A small masked image model, trained from scratch: encoder activation silu.
Rows from block 4 of the encoder of a small masked image model, named by matrix and row number. Rows with one number belong to one neuron. Each number is 200 + 20 x the weight over its row's rms, rounded and kept within 0 to 999. All counts start at 0.
After each neuron's rows are labels from the 100 images, of 14976, where the neuron reaches its highest value: "responds to" is what is common among them; "patch colour" is the nearest of a few named colours to the mean colour under the peak. Only what is clearly more common there than usual is listed. The data: dead-leaves pictures: piles of overlapping shapes. In brackets: how many of the 100.
# fc1: MLP up (encoder.blocks.4.mlp.fc1.weight, 640x320), inputs 160-319
# fc2: MLP down (encoder.blocks.4.mlp.fc2.weight, 320x640, transposed), outputs 160-319

fc1.271,178,177,192,190,171,181,209,196,176,177,214,193,213,198,178,165,196,196,194,225,175,213,237,225,207,224,231,196,218,196,187,167,200,196,198,226,206,223,214,214,216,199,176,168,225,199,205,284,213,209,227,204,191,182,199,212,208,204,218,221,193,189,202,201,210,208,161,186,200,228,210,230,195,196,185,199,186,212,174,186,211,204,207,161,222,177,187,196,208,206,208,207,194,200,204,223,167,175,228,212,244,188,198,191,159,209,190,231,228,191,202,191,198,199,207,229,165,183,236,207,189,243,194,224,192,217,243,222,208,224,202,188,238,222,210,195,226,172,208,208,170,202,174,223,195,196,210,194,185,219,218,236,175,201,223,217,178,199,197,179
fc2.271,255,208,188,192,203,202,206,210,219,197,194,198,187,206,208,228,215,191,185,204,197,209,187,194,187,200,201,187,202,210,220,186,199,206,211,183,201,197,181,192,181,198,214,197,188,192,209,170,186,198,195,191,208,188,201,194,212,192,179,203,214,197,201,205,203,214,195,196,211,201,189,202,204,213,206,197,205,195,207,197,186,188,202,220,217,216,200,198,206,198,204,192,198,190,195,192,200,196,184,195,182,194,194,202,181,205,189,188,184,213,172,208,198,205,209,173,203,185,185,187,204,179,196,214,199,198,198,181,220,194,199,202,190,208,213,211,203,204,216,207,205,197,205,188,193,187,189,211,207,202,193,185,205,196,193,208,202,175,213,209
responds to: textured (73); large pieces (66); grey (42)
patch colour: grey (43); pink (26)

fc1.361,239,246,186,202,215,211,199,229,216,158,194,211,185,210,215,195,231,194,177,201,232,194,180,175,194,227,181,214,207,190,198,239,181,173,200,187,170,212,217,165,201,229,231,215,176,225,166,166,212,187,179,208,203,203,188,220,216,194,177,174,249,211,187,190,175,193,268,169,196,170,221,207,209,189,183,236,177,210,209,211,199,194,194,182,210,206,234,194,215,189,226,219,203,186,218,173,186,216,202,191,191,208,197,224,206,180,208,203,199,208,180,192,197,192,198,196,205,201,209,201,240,170,188,187,199,208,166,218,164,190,220,191,211,222,184,200,206,187,213,176,193,163,205,205,210,219,201,188,211,188,232,191,220,177,210,181,219,185,191,229
fc2.361,150,231,211,194,163,195,176,190,162,232,214,206,203,240,181,228,196,236,219,202,213,197,189,174,208,198,213,195,163,192,173,216,203,203,200,196,218,171,183,210,238,195,197,220,208,201,212,201,206,202,193,204,197,214,198,208,194,219,199,204,170,218,201,220,222,199,199,172,202,209,164,184,191,195,192,206,209,182,188,167,190,223,195,153,191,199,203,198,222,193,165,202,181,182,177,163,221,181,215,195,226,216,212,179,201,176,202,190,209,174,231,214,192,188,240,210,226,187,181,172,200,222,208,216,177,195,270,212,235,200,200,179,186,242,209,209,213,224,181,221,190,200,225,177,151,226,198,202,218,221,215,247,189,207,238,202,210,232,196,174
responds to: shaded (76); pastel (39)
patch colour: grey (48)

fc1.453,187,184,194,193,188,195,211,178,183,166,201,188,205,187,176,168,181,208,206,217,188,217,245,222,219,218,218,182,231,203,208,186,214,198,193,224,207,219,213,205,226,203,180,175,230,206,201,298,211,188,237,209,189,154,197,204,225,206,211,213,197,195,212,209,217,204,164,173,204,209,202,229,205,188,191,196,191,201,185,182,200,209,203,165,222,171,193,193,214,213,207,196,195,195,199,213,174,180,235,214,239,188,203,199,156,211,186,226,225,188,205,200,190,202,203,224,165,179,231,198,185,230,203,223,196,209,235,226,211,195,207,182,242,228,204,196,219,182,214,215,188,191,177,231,199,187,217,204,172,208,208,241,196,204,225,216,183,205,186,181
fc2.453,254,216,181,192,204,196,207,207,209,201,195,205,194,203,207,228,206,195,192,202,198,201,188,179,186,199,202,189,199,211,216,191,194,206,209,189,194,194,188,195,185,195,217,201,188,204,213,161,191,200,195,198,208,193,198,190,205,194,176,199,207,196,206,206,197,215,192,208,212,201,192,206,199,214,210,196,206,194,198,199,193,184,204,227,220,205,202,201,201,201,206,197,197,190,200,189,196,190,174,189,182,199,199,195,190,195,187,189,185,214,179,205,191,215,205,185,198,194,184,191,209,186,197,205,209,204,198,188,208,198,198,198,187,207,214,206,200,201,210,202,203,197,203,189,192,190,192,212,210,206,201,192,198,192,195,207,199,173,212,203
responds to: large pieces (76); textured (65); pastel (39)
patch colour: pink (30)

fc1.23,226,222,173,196,216,215,193,214,194,169,190,183,166,186,215,179,202,187,192,218,232,210,184,197,187,207,189,199,154,188,212,224,185,165,207,209,191,213,214,216,176,198,223,223,194,220,174,189,217,190,218,223,186,172,228,218,225,205,223,193,221,208,185,191,197,194,238,197,189,185,287,189,194,205,194,243,149,170,197,229,211,203,186,170,245,179,229,210,237,242,205,210,229,189,202,173,205,195,224,191,207,169,237,201,159,197,203,214,190,190,196,189,181,191,193,179,213,181,197,189,210,228,212,199,201,212,201,210,201,191,211,203,228,239,167,205,244,187,218,208,219,168,182,190,204,229,195,199,189,185,190,211,229,167,210,181,224,191,209,231
fc2.23,186,216,189,197,211,203,191,223,183,218,198,176,221,214,196,236,208,207,225,204,185,221,203,171,216,188,213,203,200,215,202,197,213,205,185,157,188,196,192,169,244,193,221,207,192,206,219,192,190,211,215,182,186,208,195,190,223,224,182,207,171,225,214,233,212,220,217,175,208,228,153,189,218,206,205,209,239,198,209,183,182,189,209,184,161,199,218,208,195,157,184,181,155,181,199,169,212,166,218,187,206,199,178,186,247,189,189,208,210,223,227,205,203,185,208,214,208,179,169,197,226,212,212,229,176,184,230,209,189,213,192,179,181,206,227,242,204,188,192,168,185,184,193,179,185,215,200,195,221,208,243,186,193,208,228,202,192,218,177,198
responds to: shaded (80); pastel (56)
patch colour: grey (53)

fc1.111,235,228,194,222,182,234,199,211,220,208,190,191,184,220,224,196,208,206,207,183,231,186,152,198,203,193,209,204,220,204,223,260,209,189,198,212,171,186,196,154,200,203,241,217,173,199,180,189,232,218,168,217,203,195,207,195,216,190,188,190,237,206,204,209,178,191,229,195,193,156,216,195,190,191,186,226,189,193,214,226,174,176,194,217,169,225,244,186,221,194,219,225,193,191,190,182,184,217,194,195,177,200,200,196,263,208,185,206,203,210,197,199,202,184,191,203,202,197,218,186,240,169,183,176,193,222,179,184,176,201,197,181,186,207,179,217,199,183,215,201,188,160,230,207,210,208,189,197,219,214,224,206,193,184,191,203,220,200,191,246
fc2.111,123,199,209,213,195,204,178,205,183,205,211,208,195,234,185,197,197,209,208,220,200,228,191,188,218,229,183,204,200,182,173,224,188,199,179,172,213,186,217,210,202,222,178,196,191,221,177,205,190,215,215,195,194,207,202,226,173,202,218,199,189,206,211,207,229,197,209,183,185,220,163,203,198,188,206,225,199,200,186,212,204,253,198,163,212,193,224,200,226,195,177,187,188,179,206,185,203,174,202,200,223,206,193,188,146,178,235,209,208,177,198,208,192,204,241,171,222,207,168,184,176,227,217,238,216,189,239,234,234,200,220,201,197,245,210,200,220,220,158,217,216,195,199,198,169,217,187,191,208,217,191,235,203,200,225,211,217,264,195,177
responds to: shaded (84); pastel (46)
patch colour: grey (49)

fc1.50,197,183,203,204,175,211,234,166,182,179,222,196,204,205,188,179,214,170,209,206,199,175,182,223,206,211,203,176,189,206,176,188,222,226,206,204,189,232,228,207,195,223,198,175,236,201,217,261,181,189,222,211,168,169,217,223,209,175,246,224,179,192,217,204,203,194,186,192,208,199,196,212,226,204,161,224,211,197,176,223,190,201,215,179,216,196,187,211,201,231,200,201,200,226,217,197,190,186,212,234,238,185,190,224,173,256,187,207,203,187,188,190,209,209,224,218,197,184,230,219,168,219,187,182,181,205,192,216,189,191,191,180,239,222,217,206,206,189,213,181,197,221,190,209,205,198,243,204,199,219,172,217,170,201,226,189,178,159,179,176
fc2.50,201,181,205,185,202,186,196,232,216,214,206,207,226,192,200,219,213,207,176,223,199,215,185,206,181,188,200,204,218,209,215,193,190,218,211,189,206,180,171,221,178,198,205,181,209,182,204,176,203,221,185,211,211,202,181,195,216,198,174,208,209,199,181,195,196,208,198,204,197,211,198,182,206,204,213,205,196,191,212,181,177,188,207,215,223,196,192,207,204,197,212,204,205,176,207,202,199,197,186,196,199,209,191,191,131,169,173,182,192,213,182,219,189,205,184,178,184,179,194,197,224,185,193,186,202,195,189,178,223,196,193,215,194,205,181,212,206,211,206,206,183,202,196,182,177,195,184,214,201,198,201,180,216,194,174,215,195,194,215,195
responds to: large pieces (80); vivid (73)
patch colour: orange (32)

fc1.521,173,171,167,198,182,182,209,177,188,186,202,199,246,174,198,149,194,205,202,203,185,209,220,233,212,226,216,195,219,220,186,183,208,204,168,234,217,212,198,212,202,222,207,183,198,181,217,294,207,214,234,191,188,163,222,175,218,207,222,230,184,181,215,214,227,184,150,184,195,220,210,229,206,207,210,189,188,192,195,178,177,189,213,183,224,179,196,187,202,225,210,199,192,202,217,227,177,189,236,230,248,195,202,183,184,215,180,222,210,199,212,183,203,203,186,236,182,199,239,207,207,223,202,198,186,199,210,192,208,212,200,208,252,215,226,186,220,175,200,221,182,198,186,212,203,169,213,190,204,219,211,245,180,210,222,225,170,189,178,175
fc2.521,259,211,198,191,199,194,212,210,200,194,192,214,178,198,201,260,208,199,180,210,204,210,185,175,184,184,218,180,206,188,216,189,201,213,205,185,179,202,191,193,193,213,206,194,219,205,205,159,182,200,185,200,211,197,188,199,207,204,184,180,219,194,209,204,189,231,210,214,211,191,197,192,198,192,200,197,203,213,200,197,213,197,206,214,207,203,195,206,215,179,208,185,191,203,189,190,204,198,189,185,180,201,199,206,180,189,202,182,188,221,174,203,203,220,216,173,196,174,177,183,209,189,190,192,208,204,197,213,206,197,202,186,181,211,188,212,193,201,201,209,218,200,202,193,193,202,198,209,186,195,189,176,198,193,184,205,211,174,210,212
responds to: large pieces (96); textured (67); pastel (34); palette: vivid (32)
patch colour: cyan (42)

fc1.17,205,173,190,208,182,211,206,174,166,163,205,191,211,188,178,150,185,195,200,214,197,204,215,226,212,218,210,184,251,215,214,191,225,213,185,211,201,214,229,197,226,204,203,172,222,203,203,302,224,183,236,202,192,159,195,215,229,213,206,211,180,192,215,208,207,205,167,204,196,191,182,226,215,200,184,201,200,187,173,193,195,207,208,188,216,182,193,188,198,219,201,208,199,204,200,209,177,175,239,227,248,184,194,212,159,208,186,218,227,188,202,210,191,221,199,226,155,197,235,211,179,226,193,202,184,211,225,220,204,204,196,176,249,219,210,191,222,189,218,218,187,186,175,205,198,175,215,204,186,205,204,236,183,208,225,208,176,168,177,191
fc2.17,244,212,191,190,200,194,208,205,216,194,200,204,200,209,196,225,196,199,184,203,198,202,192,194,191,197,203,196,198,203,214,195,196,206,206,193,198,190,180,204,198,195,209,199,197,207,210,158,188,209,197,207,204,193,206,196,203,189,184,199,210,195,204,199,194,216,195,203,213,206,199,206,198,207,205,204,203,194,204,193,188,178,199,216,223,203,204,198,207,202,203,198,201,184,200,189,195,189,179,189,183,199,198,195,179,190,188,196,181,214,183,201,200,203,208,179,203,191,182,196,210,186,195,200,213,205,197,196,203,200,203,204,190,213,210,208,204,200,204,201,200,204,203,197,191,193,199,201,200,205,196,195,202,194,184,204,206,192,207,206
responds to: large pieces (73); textured (66)
patch colour: pink (31)

fc1.587,179,185,180,202,191,195,206,168,183,178,201,180,229,178,193,153,171,195,204,200,188,209,220,210,204,215,214,190,231,228,202,192,217,214,172,219,207,204,214,205,244,191,190,174,206,196,228,308,218,177,250,202,200,151,213,210,231,204,212,217,192,198,207,220,204,202,181,201,197,201,194,213,209,204,183,187,205,170,182,184,198,212,212,185,211,165,185,195,190,232,199,205,203,203,193,213,169,174,240,225,220,199,186,206,142,216,195,207,242,197,205,203,200,230,193,218,154,197,209,205,185,209,186,193,201,221,218,228,199,193,200,182,246,216,222,189,187,203,225,216,197,214,183,207,205,166,210,210,199,210,185,229,194,221,219,211,187,173,177,177
fc2.587,258,189,201,195,195,188,209,211,216,196,198,213,222,191,197,245,188,204,187,214,203,200,198,201,194,197,201,190,197,193,214,182,201,205,211,189,190,202,175,199,183,207,223,188,204,208,210,159,185,222,186,205,203,203,201,185,200,199,194,198,217,182,205,189,194,212,189,207,207,199,203,207,202,196,210,202,205,213,201,196,188,173,202,206,210,203,210,201,211,193,201,192,198,193,201,197,196,185,194,201,181,194,200,202,178,174,185,197,182,218,199,216,195,201,193,175,208,188,202,194,207,185,202,204,205,200,198,188,213,205,198,213,183,215,190,213,209,187,190,211,203,193,205,209,195,194,194,201,199,196,196,190,210,193,177,210,201,196,208,202
responds to: textured (81); large pieces (80); grey (40)
patch colour: pink (32)